config.yaml
train_examples: 98750
horizontal_flip: false
tie_embeddings: false
grad_clip: 0.5
Rows from block 6 of a small autoregressive pixel model, named by matrix and row number. Rows with one number belong to one neuron. Each number is 500 + 40 x the weight over its row's rms, rounded and kept within 0 to 999. All counts start at 0. Numbers have three digits each. After the name is the row's rms in percent of the matrix's.
Before each neuron's rows are labels from the 100 images, of 14976, where the neuron reaches its highest value: "strongest on" is what is common among them. Only what is clearly more common there than usual is listed. The data: pixel-art sprites of 400 made-up characters on tiled backdrops. In brackets: how many of the 100.
# fc1: MLP up (model.blocks.6.mlp.fc1.weight, 576x192), inputs 64-127
# fc2: MLP down (model.blocks.6.mlp.fc2.weight, 192x576, transposed), outputs 64-127

strongest on: red (27)
fc1.376 100:562507448517436510471556454540452507489574505515554514505473479568539425477540416539437491480517459560454524563582499437460512511528465519463500555470513519544498488427519556462492499483443516
fc2.376 095:460430532468508484481464467492534552547546542528474493518513473486484534592489460487513534485509448502497599517477544465443466536515511419506569523546510531543533466534490502558457498420495383

strongest on: orange (28); yellow (25)
fc1.504 108:556434484529427550569527489464520528478536443511514534508528526413520464513468502571451408520529498550538466477459519421454557461465471487500482543473464504501534441421489561477453507411442488
fc2.504 118:460542512418514498435450514557546484540458583546480479486431493588440553504473516481517532484462477479513541517537380541531442459546489424551446474483578522559475548554535444536508418504529512

strongest on: brown (32)
fc1.395 100:545416453532531482475490503583514476488508577512491511530501572437536489449469518505575426462460480495529522445479538530488455499566456475469521513465384454588537495559546472538509511463480518
fc2.395 091:531512549415474472501525479466509489455500439492443469546559481453498406455461488558469535486457512536456531536481450528550556551458566496531502499426605531442476521476542623530452528477528454

strongest on: white (60)
fc1.336 105:502464464438433626555528503543559502510478425482449485552463498427434524461513566592502506489487524548495407479492474450500533535498521510483466509490500485506497504524542566444473522423463501
fc2.336 091:519482527477516468486496562478492532560459533521505508484528517439543505448480518432519437494517541534507515419460501525521443486511452515532549495502423528495433579500531519537458394509549485

strongest on: yellow (58)
fc1.69 103:476449566463461479496425486610514499502522516491458530573588538495449458563463479500590461532492501440459513448483517495440480477561435469516487497546470441460459528519555517481518504498483527
fc2.69 097:461414487476461540523520444502543493507480525541523470460473540477526539467479482527488532535476539557537555454467562467526448477437493474527462537465476510496523499442396562528567556520548515

strongest on: grey (63)
fc1.335 097:519502497478434490503466496575468501505483503516462526477480585415484473413452494483457440498499443454512550494471571503555473494474492506477503461490466491520470492435502519571478575405556531
fc2.335 100:446539530512553462531493542484525530499479498574506519453523500531462591495514516488528522556496453473539501490466546512458549507504455447462464505572552522458488467511501453478488491469460552

strongest on: orange (36); yellow (31)
fc1.438 101:492414503557513482512524446523485487518514550522517464516470576540471561472468519521489510438482504511474481512582507467514440470543419490518386479505529545505394531543549511480511463508497552
fc2.438 091:490525521531476465548437581446482523502481472468497518567499563537508451542528468443463493499512448408437536456509465531488464458510503551446568531448407536529517517451459485534548581497420473

strongest on: grey (55)
fc1.115 099:496521472443446532491474497487534510525461509534527521498551535362431507468427585511503469510534460490541517434419500493521489531444435453487523522486445492513502479534502490524525568446464466
fc2.115 114:456516541612568442466516483447451481468554494476496504462494550524569552492551494526470526518505464526487483548521508467480514490458540537447508472463480475552497427501459528429572529475499555

strongest on: large (72); red (32); blue (25)
fc1.575 105:512441538507440523597526529539493565472465647543527432496500517435467509533558472465489476519530536549518530511542506536527429491469435489507450453504488445528416519432514500499487583495483498
fc2.575 093:492510475497560529491524498519508505515522442529510416531421541570468529507560513441561528493537482509492480513522537518551466454516531393496453450505440526456464545536434477553426443465506495

strongest on: white (40); pink (34)
fc1.427 101:543455459594493531444488478482529489476535545512486459497597468501534540530531529536425398448556525450514515516456556470532531529510481497520434473437430495515446506519514500525463458531500507
fc2.427 105:428478535484507528533500527532494545535471477527444537506453510471460478437508531498516511502581507434483465512597488504466473514538533484463530512518508474521489447513500441494504556607513484

strongest on: grey (29); black (28)
fc1.554 093:540503507555490483491464447495479520519503521481485472437492518456478444443469473507496474542570552474514431468468562541507514502602524499463459510519510416563475531522530514442512464536453485
fc2.554 084:456459548484544490523475482523507473464517464527415510468465451548554509568497552454499535463502465542499487488490495513501587488431520456459532514532564512518459554475554442430492568469485483

strongest on: blue (84)
fc1.57 102:500562451565505516467463494460562531468540510541427465501488497507514575515468489492487450562502561518429547428493520467537520499496530500486501482543483442470473443538523468466476572543471456
fc2.57 099:396516481483550462459471515467534531444488451563563471520479472486532505459500463484536548469485523532530485556488509541479498456515476507596524506474494478493535438556481475401498502500575520

strongest on: green (56); teal (44)
fc1.198 102:512511483523477489447564468482489568497465461500498528431415614466499473503495507458486481483538531506565530547619491512465525466477480476467456532454530520521491498447544476513461580416435462
fc2.198 098:537405550448509551474524476504485439561501564432482506539498454533529526484435503541532491470531475466522496467448532520534551576470520482535539491522486531491525443509482445566477501435568628

strongest on: orange (26)
fc1.361 092:508445484535532502513435481560463513556509476539413507498431553544497469493501480478495560508505554520517515527462530438447484494464491468525509497471516523449490531534555549492489518527558519
fc2.361 085:512426491492470541523451479526480515463410605540551418434483487452481573503473570482521500534458498496547465537469520470503555473503477505465478499525443492519587497477552464528536534559528478

strongest on: yellow (48)
fc1.499 090:466511474481458441454537526449413474576522508533429536561503491482547590459442471526566544432448504560507499601582474561497490528527503520502529518548465516476471478450491490467536526458548495
fc2.499 089:526481534532507563491413415547490490470518462480562517496504511484415470509556512541521469497534518471455482420444525421488482457515523496561493531453505436512518517487532429489448479549484489

strongest on: brown (27); green (27)
fc1.354 099:562529494471513441537500419556471480507587527515483487518508527525491470429518483510527453449532499429456500500512544463494414389507556558546515456481481488496521486433527526492541522436522490
fc2.354 106:530513585476523480470509512490536516466470522524479494476509491434553424463543475455496521531506548595440511544472457588533545616471452505537434476497543571479490569479478508530415476461491436

strongest on: teal (61); green (25)
fc1.552 108:550463491557521479470499443449496525491456506500496469485437526510525594458431500538530476464538580510490467461469521441511476511448508515496530534586505514535462474460527496555518483440524525
fc2.552 105:407441532497571494543532540541550510551488435505494530469518494495525491449525451522541509488520509552520512523495440544468495461512517515548520474487510513586480509482413494444542488561480475

strongest on: grey (34); purple (28)
fc1.521 098:482481532558479470511504485508492501485517545434528494448472475446476481458455525466500507502546528537501407469478551438496500496535408511481442480500466511504415526433442513528495550425494587
fc2.521 089:483487479516517561476466535521513467509519573542445500556546505543447543473493513538573505508424529485474516480524502542494481488545553528566471446429599499543538480493526539499515468529489518

strongest on: blue (38)
fc1.267 091:461507512548503483497507447499495485479458514546395445539518527490541521488486539488486568512525527452560515468440558500508522468461483558598509491546480515547544467470561468499526433516445509
fc2.267 088:461416475521439446531514512510489493567447464465460501448461507506501485525435473483558511513505457531496593539426475532492509506526500456445602502425539560455438529544445539470511511458460592

strongest on: black (57)
fc1.275 092:531432543513498492454518543556497531439531518475543455573537456463522482448502471555528480499497480516437489471495500463417507455531521510544442589538461524468453532538551554462486600605439556
fc2.275 088:557557518500539498454493472436589543448462499548520612417507479519506464467535507504494487439486514545524480549597448521523506528514528476527510553561523418533543517380474507533590550489404549

strongest on: red (48); pink (27)
fc1.366 098:573389475512450439540454540521509509561560468482515498558509469445543511527466424548461478501427477528428503516529545496476474476469471479474518519471448484471509412468547573562396607490447482
fc2.366 101:497531467506512560469498478542547482467467520477473490502506475495477548466591584468456515498492470454527531459495410469455481499581488512513463574456521498498537546545452459483491420465523449

strongest on: grey (51)
fc1.326 088:477496557436464476523486468455489451577485503498441498453564486468511440455487513480489428492538483496517425499488507512457521537477492466459491588486490520520489448558507537526563512519522496
fc2.326 091:525508440540574547479514522561555447485421481462491453519410535586423488524533463545479487459496502531513519559512425532475514525447464486572456489497530446509512548417532457521486540575483497

strongest on: blue (68)
fc1.388 100:520519495497428452522533448518553521450547517533486507415451515518480515475447516527483499522502589510508541520510504499537487505535494554481423574511421537514500441509532520524498571524544474
fc2.388 101:523488472381451546524553560492536465615544501461523502478457486504516545522494469526517470487418492545521460483579499550471524512501543520397481485566539483537497525476519494440499471436491585

strongest on: yellow (33)
fc1.236 090:453438430481479545438488466571419519511548486485508417513474539505452448534522458523517546516496485504555512517505536501499458493464513478484474515444505598568559462514547474539519478506504495
fc2.236 084:536570483546471554539519521494497567479495589505534495451533474519487545520448518541436423559482477506528498572459443487503502567594476449460563481500497468540512493494448511386528531552522559

strongest on: teal (50)
fc1.473 095:469472481573481492457515500427483497484483478548480468519514548438466498456387486477546521585517531571558522531504606555415466462601479502532612525490443461485537482494466494467507527407468484
fc2.473 088:521540499486524556563511480565537479533521451521580571477521495461506541479484518491476469505478530455496446451462485484541562482483510558462489511476495512454498436477517477507447520541477486

strongest on: yellow (28)
fc1.221 119:538490544575481479488443463520443495500470526555481528574512515506469506495497491477426481506514401514444461588517482428530503438550469572467550530460446519555497507546589466558494550494465515
fc2.221 119:586518524503426480497472542579543498458452592489522474481474543437528441521485453448553560487558466507503515483492577510455575375503592506438551488504491512453509569528464474497488579515531581

strongest on: large (66)
fc1.364 091:533454512584492434521505548456508441543610524527539480528542535440485471483477584501521426485493485522520413558551510497480500494552554487485558487478401491529581453480487474493559531426471419
fc2.364 083:532537485421513559513507465536483467518449446441441476502489469503520522466486436484471527504473458499532569492444474589540541546476496489544514526430519557507479538579526591580491508606521481

strongest on: teal (95)
fc1.152 094:537533503576501491469482460583437480519479479447403516550530552453505461467522450535565456556496541521514461450551502504509442514483538509471477568541501488462495488468487524551507528496456536
fc2.152 090:531492512578511472501458574416437565530437478504510469447403540508454618485498557523445547510420525503506457510528495531535381478537480525495489536522476517510467480450537546481456500452522556

strongest on: white (49); black (28)
fc1.107 117:535543499455479462455443494511454496540478518505429551505582541528431521449462430521521494517465520489535501512439468543524490482518419450400469563537485496486447565515486527566580510508480537
fc2.107 119:496490514511597464523546522524453547470495473557533546480479496497530514515435511524501436521484496521483501480523501406515478439518529537544498471551509537536476470408554517479477462493437540

strongest on: blue (59)
fc1.200 090:506465462541444495529452446481547477496544545562476406421481516528421479486472509514486506472521522476517519522551479476462528501523479518524479499477456490471536426550556521636482573473449539
fc2.200 084:499552446486517473541482475496538452530476454513479585526541495500481414443542508489468538532544469542538500447461574571492499466544507485501506444485479505469410524492390464472504479484510488

strongest on: black (40)
fc1.489 098:517438465536477534475443458547472472550530500478490487498551565430557568441494529568425539460612497516516520504468564467523483461471513448478512467512507495522440527398600478433505462548473479
fc2.489 097:476523487443499432446466532471505534486452422436492513497462496516442428498576542514498511529487531487540492499507409509514567547516484532472529520495547547490584461519454528524565543437539519

strongest on: yellow (100)
fc1.191 103:480496591563507488447467392478500489469530540497452444499557567473439611449497579536502444550513560506543442448502559461471514475471483502462465573562469452456500468559558513528472525547483488
fc2.191 100:410478489508612543467503548542471544471415471545479480595457452517579452454568508451485509473537535496472508474449500514523482490530542523569465506522537535532547467437466469551535520540487490

strongest on: large (69); green (44)
fc1.80 101:550497463458432491556559501514468451451516495514549520555525524489533463386537536476497445519548458481494460502484499461486465464402424442472450498486487570528435515516554457461551476468499502
fc2.80 093:578470487573446468474524505486533508480542530484479538479544486519439545580541481496571450514487518473477437551573526509550488500533559479620519517516455521439470498445518536578406504488450484

strongest on: large (64); white (60)
fc1.447 090:460494528425453453453578490530451453514519463518467549482548494461430541548476562519582501500469512492475437447538533505518459496504466444495511506532436490552551462496496496433466517528455499
fc2.447 087:407539501569461494520489513536467535494502489482483467557448568507517453482574520537501464524515507501479500586413466515514517525480502526467513535423486561470481524438567490524509473562450585

strongest on: teal (99)
fc1.78 102:550474519437407533552527524508469512500457577462536504445459503513519541520489487529507451488531505504561452492515555477504480461511485459415470596486480500540494446472497496429491558534566543
fc2.78 101:459506541512570491486522502589554488567477540467502524547487527511475436474518515486496522545503483547509526484481585512505503450495584517468479473454533513538498550473488497533411491455578523

strongest on: black (73)
fc1.25 100:566396508585452507519529438501512528425514538487508524530565453473525548476467461571512508539455454507602465413504574505466488500576531477497552552556506504476475548508515541471501483473423490
fc2.25 100:570540395508492543548469422473473482460573527483483508505458528511535549552560482533472528508504447459498493562544382489463569526459493517417455527493453525450452512485512513442545519439541493

strongest on: red (51)
fc1.558 094:578410479524495527528475403507557486473532576496529480540369491478496423496478553516520499495524517522520534591486526504479438487491508576521436506518508545494494562535502523483473554476552505
fc2.558 107:466483494428541470438570520432468549454532475492503483470561502438519504491513368460503471469588529478441510460511490583539475517473546471484484485564513483525501438386431494517498462504474488

strongest on: black (36)
fc1.550 096:578403496524445478472459438531417466528571535551534520525467460470465564532504492556468498492469509489526465498525505471471521494528524535501521531450454542549484488522536463515397480519500468
fc2.550 094:470502507515516484523509534464568488494479515441518516454531473598572511500537568507493501446531468434521521513533532475428459463498452505468553524537509543505491494477491568456502495509501511

strongest on: white (92)
fc1.98 096:497539534467521452452465531588506494528473512531397527430549503483450549459517494499467490466542512447498425485539482504536540503544474498483478525536544471493506482586537484531488514500557490
fc2.98 112:553529478522554499514546527442445508506501465533536475532492448563569490500498469530505502509435483504550565518533506510508505455413498538503527489532510513487426562460431547558459498488454477

strongest on: purple (57)
fc1.448 116:515508508486511458426527460523539503488530583453503516430409511484467443482490498535572441442562553477517463461521490504551465501488433452472437491510521472471419569526538479520489505420540461
fc2.448 119:427394562536465493582526525514515509480529449490469481611489578466463583551565504482449491547515487435466455527549530464531516419554535504517564493491474521552512462536464409546527523527490578

strongest on: teal (40); brown (30); grey (27)
fc1.511 095:500495478590493532498493535537541519523529528473529502498415538408450471434480473474440467461589526453471445511491526515511504529514553512450556475472466486523483457452523523542493554453503510
fc2.511 091:505476598468526460505508541520478504543419437583383535495539451533504518475478525488560481508428501490503536515509474530497436431475480508513475496523541472497520491534471527471542460588550460

strongest on: red (32); teal (26)
fc1.433 105:523592473539582477506489502543489582549442494604528476447494522393476499480447503539499440472499510463498474517496507476519465481454460544383478502475539430542543464503483523481463534510487485
fc2.433 102:497499524544467427485520481440478456479479467483430435590540547532442490514500510521535516532505517517563575500559456467441502517455540474554511516536513501556478554453486540513538540469479492

strongest on: purple (39)
fc1.423 102:566482501499444516434491491457512479466515517475471512540524498544474568516538477531478497477522483467479555525543527440568404570531423549538419511485489483483500489495504512517528602500469493
fc2.423 105:438464542528547450593535512496547529493560537498517568524452483425490496524507445538521523547515525459485458475490485454444532381453502513414527527497508493519563424497517471508467535496511444

strongest on: black (59)
fc1.173 102:606540538524436475523490455500442436459499462453438511499575501430515415510534471563504498557583422481496472445532434418545483533487492502524477489569481465495490520515516482524503480527477466
fc2.173 108:420521460434533487461480538469430531464502561463521482524473527560540576457519520498499463515481509511510456566530510541512505544485502487444498486509493516439470489471549551509508506463411449

strongest on: orange (53)
fc1.278 096:550541475441508504577482541459499557503487519542443444541412523506499516474525518572483453564458500481475486538424515493519494511547469501450458535490499506456420428494540517551432523553507517
fc2.278 099:506506482494468576430510532556451516463543466454559553489580579474518417484480484474482492438583494557511545487579456483508545458442472496516475471506544413563514539481470501485516474506517504

strongest on: grey (27)
fc1.281 095:505406503414455528444445459553443498478556537418484467555532491420564516537460436476489524563526523488459500516476562434451494468462462495469487541445498525571522489476582563488497559535487491
fc2.281 099:475581478482545561516505545469513445480485506476513433509517585481549538424452530522445496479479441461463463526486461494529479502532427490539510474510419444462484516516370496603510457509544470

strongest on: black (94); large (77)
fc1.170 105:513469515497466483474471516483539536505524515498475543433533479423444467491382515516529473453511502491480425495510536488532483545472496550505501516461447491552467570481578475541542482513459525
fc2.170 099:504451453474440498562478518509492510512517540526501459537480484518555526562587456531513519475539542482501519513466472542529613572486508511566498525481528582474496453527554473525455549481494535

strongest on: yellow (26)
fc1.70 101:507442493454571474516454502502506423476489466512434502510436558431521495496525492545561481540526504492567495510481539536519530464531431486523469577454540431530471484469457492558440434505478524
fc2.70 095:512469530422499498533521491436564419466477475481502478468527509516509554441456477503504514448487524430537533499480523503574456518478493480523483478589486523519482506498475528458545502454534485

strongest on: red (100)
fc1.223 128:556462486522454444517537453482533547502521493473511524469497462507525538474530525515516452504431545523477472578530549517532481472451450431451436574562484571580395508518636546493428611467487482
fc2.223 113:461475456478500472537426502534534531540435476438520480452505558483473472464546510514529471449396453487476471612452568531532505510463496480449455532485501560553529544461514510503496463520493499

strongest on: pink (25)
fc1.403 086:515509507470512471484549511529481491504490480470479547530447553519532562463527477572539452447475508511554522520523523554578431447503537452488472575501559494522481519445509519444451544443452502
fc2.403 092:457484549548496519464466403567451497490560463480575560469440448502489515563508484522494444418531493489419495446590547507539469543525513496437541503373548478424455478451491515447513539473510509

strongest on: teal (100)
fc1.187 110:586503463530544526491553530519397507461467569492460505454429505479551468467479525510538454485496542534568482486521524490492469454553524548471447561438509481557530445517512490504486555499495554
fc2.187 105:461513490521552471511472566521513506497414516526480529452479518490527454444529508522487523460529539547607547519404494542525488441481593543460488528353481519543470445501438465483504474490583555

strongest on: yellow (48)
fc1.229 095:539503501477482536488500516551447495492557548489468497563540520509551610442475466554504514453591487534512546509504559546518499500510488491470504531473445568497525450517463442491501553515478469
fc2.229 082:400467524433552453461523462478542536432498476542499482499488473547580442513513565476539524475475514549611522392510526520555528519499523475448504467498527478492443532472480490513405468444512535

strongest on: white (44)
fc1.292 106:479522504489481503554475452495437453464526450477490526525573494438476498472530592535501500415493538499540437551491473478477523547476512477446515517600508455470537504552506475432430488510477556
fc2.292 120:581460537509470487489546542533521516499433565536489476513430490533516471522479464425474544575510433507461532409526519546510522480545496509485545524402470522540439504459520517572578519485485492

strongest on: blue (26)
fc1.478 101:460463502492465482467558543493453481459490522477490435534427571494486492517510467455462540594603477441482501434582519480465470553523517565477526507499471458549485477526499460498506467515448464
fc2.478 103:490486450447472494467437495423473553518504552570560471472532461508432570523515542554495473484405543522533511578470491498550549565498441470552539495447555494439581587544495497532467523540496459

strongest on: brown (28)
fc1.147 104:479496460495480503471484548459476557457502528482547473526433502425469427459459600467464526509479537504423496537462481505557510467453501527528519455492488532515485548493495489477439498497483464
fc2.147 110:539547515463542487547499478430513520500443557517522561473563472529531506561489486470473444535501488459487499469452534539501497482386421478447489489536514466496427503498442485535533561466499546

strongest on: blue (38); purple (26)
fc1.464 109:489459513478538459462429516521488499475518612519547497485454525537422431506543480518539489495488507442504477558583476517551453472483507500507516478521494479474412579450507505589494504550490553
fc2.464 128:472531514535480558496498455522526514537535457501442460561526505463546504432512539553503491532506528508489470438478521478501437445447401520447505514467521526546490499557442520390504497441557463

strongest on: red (31)
fc1.449 108:519476450570496441481472489498495474471500512522486551479570519490468500419530475530561520504581536532488487454483487525461440524511470421514500510484457534499433536517477490450602451554566526
fc2.449 115:533440458525377516581505457473440523490451534531545473466481485504475517522442450432462507472529490532502517431478511556504563502532503437461541570530528507468503538505482482438578526535525490

strongest on: black (58); brown (27)
fc1.425 097:527514527501512569521497524593517503451501501565521470469523484494519470501477531583494536486509503484581471438474533494474514456572472485483464588559471466531469578425468508511401511517422591
fc2.425 088:498461460495496477451497501457465523478554489508561440495511524454491499520504531532547481505491513536505489539534507496540533576504505475569486409491564501478496529529475580492520554539486467

strongest on: teal (90)
fc1.523 097:543503506465471539501540485557513477449454521525523515512461491492474506445463480634508556523575464541539477460512512473553470496483518542505445559445507495519512509521563440480440543493442588
fc2.523 096:486524497528386467512482430509494516507483512534485486485497493494561489544491521430517569522444542481496549519514494579499447476502490484485458470566474549504457527499479460518507551466554547

strongest on: brown (51)
fc1.103 093:487396584527476538512444488437560495488487451505458518508511567528413547469467582484530476481490569444456472498421598473452457472510507500552545505459524505483556485526496494481517497466444490
fc2.103 098:487478509404441544511534504493498524492542543465562545568500531506509532479477465496524573478480557547486490418599528503519530523494525528463448534559461518484476519495552486504485456551528523

strongest on: grey (42)
fc1.487 096:499484446436441504456467554511499485518511534542489622499524529506504451494500479483493443498563517402526410520515528503544502504535429502519480527534494502534439447465469529471616541556521458
fc2.487 082:556453488591534456431533560487507549485481389464504471523505515496488510474491475543529468531491544523518501482497510484522482483442517517525513568593540488537508578482474507548461457505500494

strongest on: green (59)
fc1.481 095:534484486505479533468495496432492520444473487580442518491501523482482554455481528460471501514495535448506550448471550488578517423483448531490505511533472490513468523541491435443489490429402517
fc2.481 091:421386477514480552496508464526577515423552471417484511490466472540462555513506484496463534492530533507518577499536550485478515499540538480511576551506486484506484573464477529552501515482513487

strongest on: blue (27)
fc1.360 092:550485489493507610455446475446461533435532555556538422491479459488526522505533529552476463455510548479480477559525481455491549377490520512435469492450459452508500502511618531502567519555471548
fc2.360 092:514462477489399460517575572507507493495505491468481539495539503491522472479493519430582474489554430527437477501509488401477500480498524494566550564473527528481478409498428475488440572413490548

strongest on: grey (33); pink (32)
fc1.13 096:451458498602428424519486431550427421549518488486473497501463585510461515468507437514538519515483506480540507493541484482439464482475523448526530494552467459530503511491476504571521492483512613
fc2.13 098:464468491502457549454480539475474442555474560548552430568459486576452573560509513516483510560484559525489409519399538538506558468552546489517512444544477477464561549458456504420458510475584451

strongest on: brown (25)
fc1.97 100:522418551526490471537431493465514518420468478488540571562472470500532433534528528470558530486485519540438506508515532458475446453513459534467498529519546515507462520511597574523549562507467461
fc2.97 096:525519419456479510483508424551490470502502477557557488440536483407472541458544553545560477496517478553522496512520502454460476540514537417524497523528492511495489575552456525422475487452505515

strongest on: green (25)
fc1.574 096:518505436472486510450486508536529513484556455465440529519478545445486484467451529528451483553509450494478472563466455494478545498476533536506526514498502492553524477443457527543474510540470484
fc2.574 095:509584490510485526454476453520504479508466501446483519563585510452567512508619518481495525529544492550506484477483548472494603585455461526496521545492458533523529494541527470520446527401465522

strongest on: grey (39)
fc1.382 105:471485547452479535584487547547466493442504550494514467497448506412480532485488468505477512485572511510540515546489543450493445518504421497451473463521462448548446529490448505573535552509542485
fc2.382 124:504494501566461462466549492540481504535533522603432509504562502500499491481560539415548482526464503477499475452510531521473528442470551447502526555465489531451494447536607466501516482441447492

strongest on: pink (40); white (30)
fc1.494 092:480452539545556474537490501488510446490493544517422524513548609544516551496497469489569491454485538441522431448500496516438493489502498472522487551498481419477482479497512387461468491509549544
fc2.494 092:541493522415495545483547593501516457533522525494591479575489443487517528519502536560532537497481433487505530462510476510511475553460513498474527527531442501517488468459505565524475495449481503

strongest on: brown (81)
fc1.419 112:568500553480495570515493504506483581519541519537507478526538493500412534535456550517543455519482506519558507575503469512517452461491479436560392565458477518487521535509583526444457498435456491
fc2.419 101:481503455529484500473476472451513484460471413472529530492498499489556461492558484470444536535453524428518522510516538531506515526481529519453533461523489487503532447516489507410472552533523492

strongest on: green (32)
fc1.564 105:545511456538471443542475531482528513460539516479580448545447457487472570498536460499544538488489486534463488503594519423499443484492479521535559546532427506529501416541516515560494489481446503
fc2.564 099:518514552533551540437547479477541519504580488517508473463483539521465478493522513478499494538544511529537573539581492472487516468480565530491439445542556444515485540425459489464522481579485524

strongest on: grey (32); white (29)
fc1.238 097:466486570495530516514457529545542442488468535537510520491515472482433598498507524523555480437600488440425384464543508465508486506499538469423544512464538452454523439512498481460513475498515501
fc2.238 099:503494485489505504476573469479421497548581437438507489495425497548535423498422487441449524542412489503506588566533515515519452460541471538545488488553476508541454531459490529550524518513479467

strongest on: black (70)
fc1.566 090:526481489462470473532502514462497533483522537520497467505496482482501475506499528524498499491488542474532486470493548485532513430521456531526507612548453468456507478513622549476473539460488503
fc2.566 088:538482473506477478491470516491478515441440459506471503436507520476473515425492485526448457525541530501540487500513513472546537514481544496548515456451501530518524522507475502497435495505512494

strongest on: black (38); green (25)
fc1.517 095:530505510425518555498553457488470523466488598543529488469493498493471462519517474512521529409510482481469462507448480437567485471535411600497489534548443483504493500512488486529490555532489528
fc2.517 096:481507509539502493545498406513512478455482517546576488499526476508487579499494447573549525516488532532494479562500592478509424433505515436448479511549490520490477462471458526465537491493509551

strongest on: green (34)
fc1.59 099:503491540494499525535448446506442554473421565504557528550475572502528517432527537469472502563532553495464498453441484461506440495485455514435502488525462482452477482470470468441524528500477518
fc2.59 114:494526494508529481465519498566553409530507474572470459450571475464449451457586478520562496448489535456539457548493498522449573517521531457488493569491518505516516502541443460523507484513507449

strongest on: brown (79)
fc1.463 092:470536465534484561436527455466444575535545545540539489514496490523471442492494508460512494558497605514534475555502499531476531512594518487483511563516459491513556467517602504533466503519508470
fc2.463 100:543421558552491554463518507564513536511517492438490484464526472543577476557468509519515473483489478483537531447508521476463513524523491478515500596476609533584526504496537506508517475508441488

strongest on: white (34)
fc1.534 111:580404537525560518451510408509511525465563510492455525464467476527471527531498505524522424550524514424512510450519550507472459450488525466478473551505473455533498443529551569476461584528523482
fc2.534 099:483483531506563515445503543485552498468506553439532493507514544478494443548490426568498493492459501490466493496519485529547426517476512473507474567573554462485529419489473536526568508449472444

strongest on: blue (30); green (29)
fc1.89 105:515494444541537505494517498437486478551490413511516528522479532501446507501450443579522458498426444475465488489545494457455430570515420528489504515547416461485470482513481498506422600502422509
fc2.89 105:475563481543517534428511496540531490487595515494474467469459517474450520564523517428494521446480511454501515536494487440547508514446520479528499476528495473530487520466622492440513480471485603